Weights of a small image classifier: 4.26M parameters, batches of 64.
Rows from block 4 of a small image classifier, named by matrix and row number. Rows with one number belong to one channel. Each number is 200 + 40 x the weight over its row's rms, rounded and kept within 0 to 999. All counts start at 0.
After each channel's rows are labels from the 100 images, of 14976, where the channel reaches its highest value: "top examples" is what is common among them. Only what is clearly more common there than usual is listed. The data: single printed letters, digits and signs in grey, bent and noisy.
# sq0: squeeze pointwise conv (model.blocks.4.sq.0.weight, 120x272x1x1), inputs 91-181
# e10: expand pointwise conv (model.blocks.4.e1.0.weight, 240x120x1x1, transposed), outputs 120-239
# e30: expand 3x3 conv (model.blocks.4.e3.0.weight, 240x120x3x3, transposed, each kernel summed), outputs 120-239

sq0.15,154,167,144,205,221,140,241,134,167,239,244,187,169,170,183,162,164,164,210,216,137,136,145,142,167,171,126,235,182,234,228,125,159,149,187,184,149,130,142,215,139,153,152,142,141,170,188,171,115,188,152,144,206,123,185,232,202,195,156,112,232,181,168,240,151,201,177,194,214,154,170,196,197,208,206,120,233,242,204,172,163,197,145,167,155,187,231,213,201,137,185
e10.15,273,214,175,100,217,178,140,166,169,153,255,104,169,196,192,254,168,234,231,179,178,184,187,211,143,220,182,186,154,195,121,196,172,184,213,189,168,229,187,194,110,212,279,165,171,205,193,160,149,118,258,204,284,203,190,224,162,271,297,186,248,119,187,203,184,184,163,173,201,245,181,173,173,156,196,227,199,172,187,141,215,186,179,121,156,212,145,175,154,167,198,204,179,215,217,231,224,160,241,178,195,169,307,236,189,198,199,231,122,245,185,231,209,165,241,224,184,283,154,170
e30.15,194,175,194,168,212,229,127,116,242,236,182,188,205,191,228,167,188,218,227,200,181,213,239,209,236,210,198,268,242,185,212,254,191,194,152,281,168,204,214,231,207,139,246,198,286,242,147,202,125,188,251,261,304,203,190,213,198,210,172,223,235,181,199,247,166,206,158,272,224,134,222,186,224,167,191,180,202,199,147,197,154,299,259,247,220,150,239,172,243,215,245,199,250,227,191,203,133,228,141,188,213,207,192,152,225,187,213,205,208,253,272,175,178,158,182,191,244,220,221,128
top examples: bold

sq0.3,230,198,254,174,199,207,271,271,194,244,276,199,226,175,178,202,204,292,259,242,218,246,225,186,121,314,206,256,211,249,224,235,202,217,172,242,226,215,207,166,202,245,212,201,179,230,228,220,236,201,243,222,259,194,307,212,254,249,289,202,232,245,248,206,251,235,234,225,268,220,159,261,221,270,194,265,281,237,227,195,206,243,244,201,226,268,245,254,210,256,175
e10.3,279,305,313,190,198,290,200,201,206,175,246,188,187,209,187,196,204,210,224,183,184,145,203,187,177,265,170,229,169,307,203,191,193,251,275,222,183,224,204,203,185,203,232,146,171,277,275,177,206,186,314,230,267,231,178,230,188,272,246,165,213,201,186,198,294,224,199,154,235,265,175,162,209,179,232,253,170,173,161,192,226,162,156,200,183,193,181,172,208,213,219,202,155,157,190,248,179,186,258,205,287,189,249,213,283,244,179,209,167,303,264,208,172,185,229,209,168,178,208,258
e30.3,137,119,180,138,184,218,151,225,212,171,151,201,144,131,151,194,248,138,170,240,132,153,153,165,178,171,182,197,159,160,141,174,242,156,202,205,160,233,187,153,160,112,172,163,161,148,149,156,119,203,165,123,153,180,195,134,177,194,165,204,178,158,157,153,159,204,154,166,169,156,173,206,218,160,186,256,226,168,152,223,214,161,187,206,175,121,197,181,147,186,186,142,166,205,156,152,269,149,237,160,220,195,187,269,170,187,146,155,128,189,189,230,217,165,212,242,147,157,160,131
top examples: serif

sq0.84,199,224,231,156,190,210,218,212,230,195,205,184,228,190,200,217,218,187,187,182,219,191,212,231,187,193,240,205,195,201,216,211,220,220,189,185,181,207,203,199,233,201,194,220,220,269,237,238,180,322,335,342,225,189,216,193,217,249,176,216,249,159,249,151,303,182,300,160,169,265,203,212,169,192,225,258,237,245,111,101,280,184,300,237,283,170,199,214,220,311,203
e10.84,236,157,163,216,253,212,161,152,209,221,270,171,211,200,234,249,175,282,169,204,196,183,252,208,241,218,208,192,201,160,176,159,211,148,111,248,205,178,168,188,202,237,286,172,151,240,224,167,156,193,195,249,137,275,213,165,186,224,162,228,167,205,220,200,190,198,114,161,147,252,189,188,242,208,113,113,268,156,160,180,255,145,151,212,201,182,179,141,170,192,203,201,191,231,189,168,214,135,273,236,128,236,209,280,201,294,268,199,219,173,166,263,231,208,287,159,254,162,230,201
e30.84,176,152,143,164,160,141,160,220,152,156,154,179,157,156,165,197,176,180,160,159,180,175,165,181,129,147,159,143,169,158,175,156,245,202,151,168,137,162,172,146,165,185,162,160,178,170,176,192,168,187,171,157,165,143,164,167,178,179,168,149,147,144,157,162,180,147,139,179,166,155,127,169,151,154,157,250,159,148,153,198,217,185,151,138,163,175,131,186,169,165,166,145,153,129,193,192,198,161,176,149,157,124,169,198,159,166,173,146,146,158,178,177,179,208,136,183,167,175,161,153
top examples: serif; bold

sq0.93,126,203,250,184,240,201,228,219,214,236,227,237,262,212,204,229,218,216,233,231,224,222,161,281,204,185,215,231,201,225,157,202,210,181,241,227,195,198,238,190,238,184,242,187,205,226,264,216,201,235,268,227,189,165,203,207,174,224,249,254,151,235,172,169,284,199,218,202,281,252,132,245,248,278,264,236,258,176,253,258,188,206,246,273,302,173,241,190,215,189,199
e10.93,181,241,257,182,242,254,284,170,176,166,197,232,168,176,231,157,189,206,176,138,210,173,152,215,185,239,147,151,162,246,232,214,177,227,244,249,195,168,200,184,206,287,177,206,155,240,250,183,153,248,223,247,237,148,188,230,222,139,248,215,196,150,217,157,239,190,180,132,201,177,204,267,260,182,194,249,224,228,153,151,231,151,178,217,161,189,202,210,232,200,160,169,202,129,137,207,255,119,158,313,252,220,217,94,259,249,137,205,171,199,242,216,241,159,203,218,235,219,186,231
e30.93,124,199,141,123,208,155,170,182,143,214,185,139,207,177,201,188,156,199,121,147,133,206,227,208,154,140,162,155,216,179,198,202,191,157,179,215,128,166,223,212,195,169,203,150,212,203,161,149,150,185,200,178,233,128,150,131,167,164,127,158,225,130,199,221,127,123,178,228,219,180,152,169,148,126,139,179,166,202,180,150,175,224,218,146,221,179,150,134,209,198,199,190,207,147,136,135,164,211,177,161,136,145,178,159,209,167,200,194,191,217,224,161,144,159,132,142,196,208,202,165
top examples: serif

sq0.85,194,226,198,248,217,206,239,183,185,204,223,220,183,220,210,166,240,133,205,185,185,158,194,164,224,204,187,227,195,215,268,196,224,160,236,205,152,160,177,287,231,155,205,197,232,187,238,197,199,210,163,178,233,239,265,217,253,207,219,140,239,300,211,211,155,234,198,235,183,192,193,197,264,202,239,175,148,225,262,199,246,195,188,116,179,261,223,231,121,203,194
e10.85,240,181,151,213,146,169,167,215,130,191,234,166,195,172,156,195,195,199,248,207,223,167,136,152,194,152,168,210,192,179,254,155,202,158,199,145,210,264,249,293,283,182,238,175,214,169,166,133,164,211,222,153,260,178,170,221,268,225,222,167,270,222,146,271,171,269,153,182,136,219,164,180,178,220,193,213,185,156,184,160,211,166,149,170,185,151,192,123,175,241,232,257,188,166,188,291,175,188,233,205,168,191,244,173,168,147,145,172,193,211,246,192,125,207,219,162,178,234,160,156
e30.85,191,133,165,166,169,170,129,203,179,156,133,178,143,123,159,217,171,142,166,185,181,225,147,141,175,182,160,169,148,131,146,169,245,157,226,222,177,173,188,145,143,160,157,161,221,151,132,215,150,243,157,147,229,165,182,187,223,231,201,173,155,173,141,150,138,195,134,177,151,143,171,229,173,177,193,220,169,137,124,178,223,225,170,175,151,132,170,169,156,208,192,143,160,180,178,180,203,157,207,163,190,177,217,199,169,170,144,133,133,213,235,181,172,190,158,178,132,146,148,130
top examples: bold

sq0.90,186,178,171,212,220,192,212,169,180,215,200,184,148,224,195,174,194,187,216,207,162,146,198,161,213,135,141,199,166,204,191,168,165,174,215,182,160,170,142,195,152,190,135,152,175,128,163,129,166,142,107,149,176,219,184,181,193,201,186,137,171,241,125,226,142,224,197,199,198,120,196,192,166,115,128,129,194,171,180,150,181,220,150,116,189,214,175,211,140,177,230
e10.90,264,224,196,139,176,207,212,185,268,142,272,152,174,157,159,263,227,228,202,178,209,218,226,171,131,167,278,189,135,221,195,183,155,204,201,172,235,193,207,183,171,233,245,163,170,179,165,187,151,218,215,182,200,216,125,218,204,242,201,148,215,109,152,247,184,208,220,109,138,192,94,191,177,176,184,233,192,229,185,332,225,251,204,150,153,211,173,204,201,157,167,254,241,246,199,171,242,170,235,186,198,146,210,300,211,158,283,187,150,244,228,219,180,163,205,226,225,218,151,198
e30.90,275,158,248,257,199,185,186,177,172,183,201,196,188,200,194,250,188,197,196,222,260,209,203,180,180,197,187,170,233,199,247,205,275,210,265,292,241,138,238,197,184,228,194,233,278,217,185,245,201,260,217,236,256,199,190,277,298,342,217,165,200,223,213,197,198,173,184,203,187,201,170,271,164,245,252,144,151,191,196,192,203,252,207,167,181,205,195,204,258,222,245,154,223,179,269,242,174,202,194,180,188,179,305,130,185,153,195,211,235,208,284,157,178,238,172,176,197,186,196,204
top examples: bold; capital

sq0.105,130,162,147,226,214,212,193,196,130,240,215,226,135,213,170,198,177,236,209,220,206,215,207,220,151,191,158,198,195,220,152,220,179,189,227,201,120,200,232,166,246,207,248,148,146,202,236,165,226,251,210,234,243,118,144,216,231,257,244,169,207,158,201,149,210,213,225,225,226,236,137,205,193,157,250,226,247,259,205,219,235,254,218,203,192,184,204,205,227,270,206
e10.105,238,249,247,186,163,230,221,181,150,168,223,199,177,118,210,196,143,220,195,129,153,163,164,172,141,246,251,238,163,257,243,172,123,249,227,252,179,194,202,197,190,160,202,195,155,252,258,171,185,203,301,158,165,215,108,244,187,216,166,182,185,168,197,187,257,199,191,202,255,253,147,116,146,153,193,268,153,241,208,173,245,180,210,178,167,217,188,219,218,210,240,211,185,158,155,191,131,188,201,126,264,180,195,150,243,251,104,184,150,252,167,219,163,186,194,200,155,207,163,274
e30.105,145,169,174,87,253,232,121,135,205,222,162,278,190,197,213,89,240,202,209,254,131,190,229,217,197,181,242,215,219,160,193,263,142,180,202,233,154,250,242,198,198,92,264,151,212,222,123,143,145,205,246,210,257,168,191,169,153,187,171,192,212,135,200,208,143,194,170,220,208,155,209,139,211,130,144,115,286,195,155,241,101,216,276,203,206,148,218,194,219,212,233,169,254,210,123,159,195,219,161,200,219,190,165,235,217,240,178,199,157,217,208,252,225,156,222,214,206,219,186,163
top examples: serif

sq0.69,224,199,170,188,221,145,231,225,235,240,233,244,212,218,283,173,221,212,225,229,252,262,224,166,256,194,221,236,245,236,160,275,195,230,254,220,217,250,247,236,274,243,270,221,189,201,258,196,243,190,192,263,188,208,183,226,212,256,166,186,183,183,185,203,224,241,205,220,272,254,173,222,225,221,222,171,222,235,185,294,232,230,238,203,170,238,241,251,233,169,182
e10.69,162,217,223,202,222,217,194,202,209,202,123,205,151,185,198,189,180,238,190,114,210,101,217,185,180,275,175,174,166,223,212,181,126,259,191,294,123,190,227,186,233,226,143,235,132,228,254,176,210,259,252,244,184,241,192,144,213,106,142,199,176,224,180,181,235,201,234,185,211,224,194,171,160,152,197,253,244,195,173,196,234,144,114,209,135,198,199,216,172,146,167,145,103,290,196,190,186,203,112,163,236,217,134,258,234,242,257,171,251,190,188,233,233,147,265,167,257,144,205,261
e30.69,195,134,164,187,233,173,132,191,152,209,168,184,175,167,212,187,145,183,158,141,181,184,181,180,140,148,154,143,181,170,169,195,213,142,171,178,164,164,256,167,200,153,210,189,201,196,103,190,186,201,212,152,172,179,186,156,132,182,185,154,211,165,157,212,120,183,165,239,195,131,135,171,155,200,166,216,159,166,171,137,187,201,220,162,197,141,148,167,185,202,194,170,198,147,156,174,164,191,174,181,171,152,192,170,198,137,164,204,146,185,164,149,144,118,165,176,161,189,190,142
top examples: serif

sq0.5,186,179,192,200,203,203,179,222,188,178,168,215,188,185,154,175,212,233,175,176,237,236,221,227,197,223,194,185,178,184,186,256,242,221,153,179,185,204,242,178,224,201,232,192,189,178,201,178,181,209,258,257,138,173,106,142,138,155,244,236,166,119,183,206,249,137,156,174,129,260,246,172,147,133,132,218,170,160,126,138,150,201,247,178,217,145,126,154,238,283,239
e10.5,190,142,120,245,196,136,166,175,121,208,213,218,174,234,221,180,161,142,203,210,181,233,134,241,229,135,252,218,158,178,260,216,226,116,167,120,126,156,184,182,213,211,175,194,166,156,146,218,156,227,181,212,183,246,254,204,214,184,202,229,177,285,223,164,160,222,119,187,128,223,232,316,233,157,131,135,171,157,211,209,89,219,263,242,219,97,215,143,159,220,200,176,198,233,66,165,234,196,216,202,156,230,190,210,128,179,251,246,141,189,178,122,185,177,171,177,271,177,224,140
e30.5,228,210,237,240,224,233,248,255,232,210,214,214,208,223,197,260,217,211,248,272,230,248,207,211,221,217,226,240,228,233,218,248,182,253,256,248,220,239,189,220,212,232,236,211,256,219,259,267,197,235,229,247,245,212,236,245,269,270,276,241,213,225,231,191,217,284,239,211,211,267,219,267,238,221,249,226,232,227,241,245,258,255,236,254,207,248,232,232,220,232,239,228,236,223,267,253,250,199,289,191,279,215,294,283,224,197,211,234,227,249,264,213,242,218,227,269,211,215,205,268
top examples: serif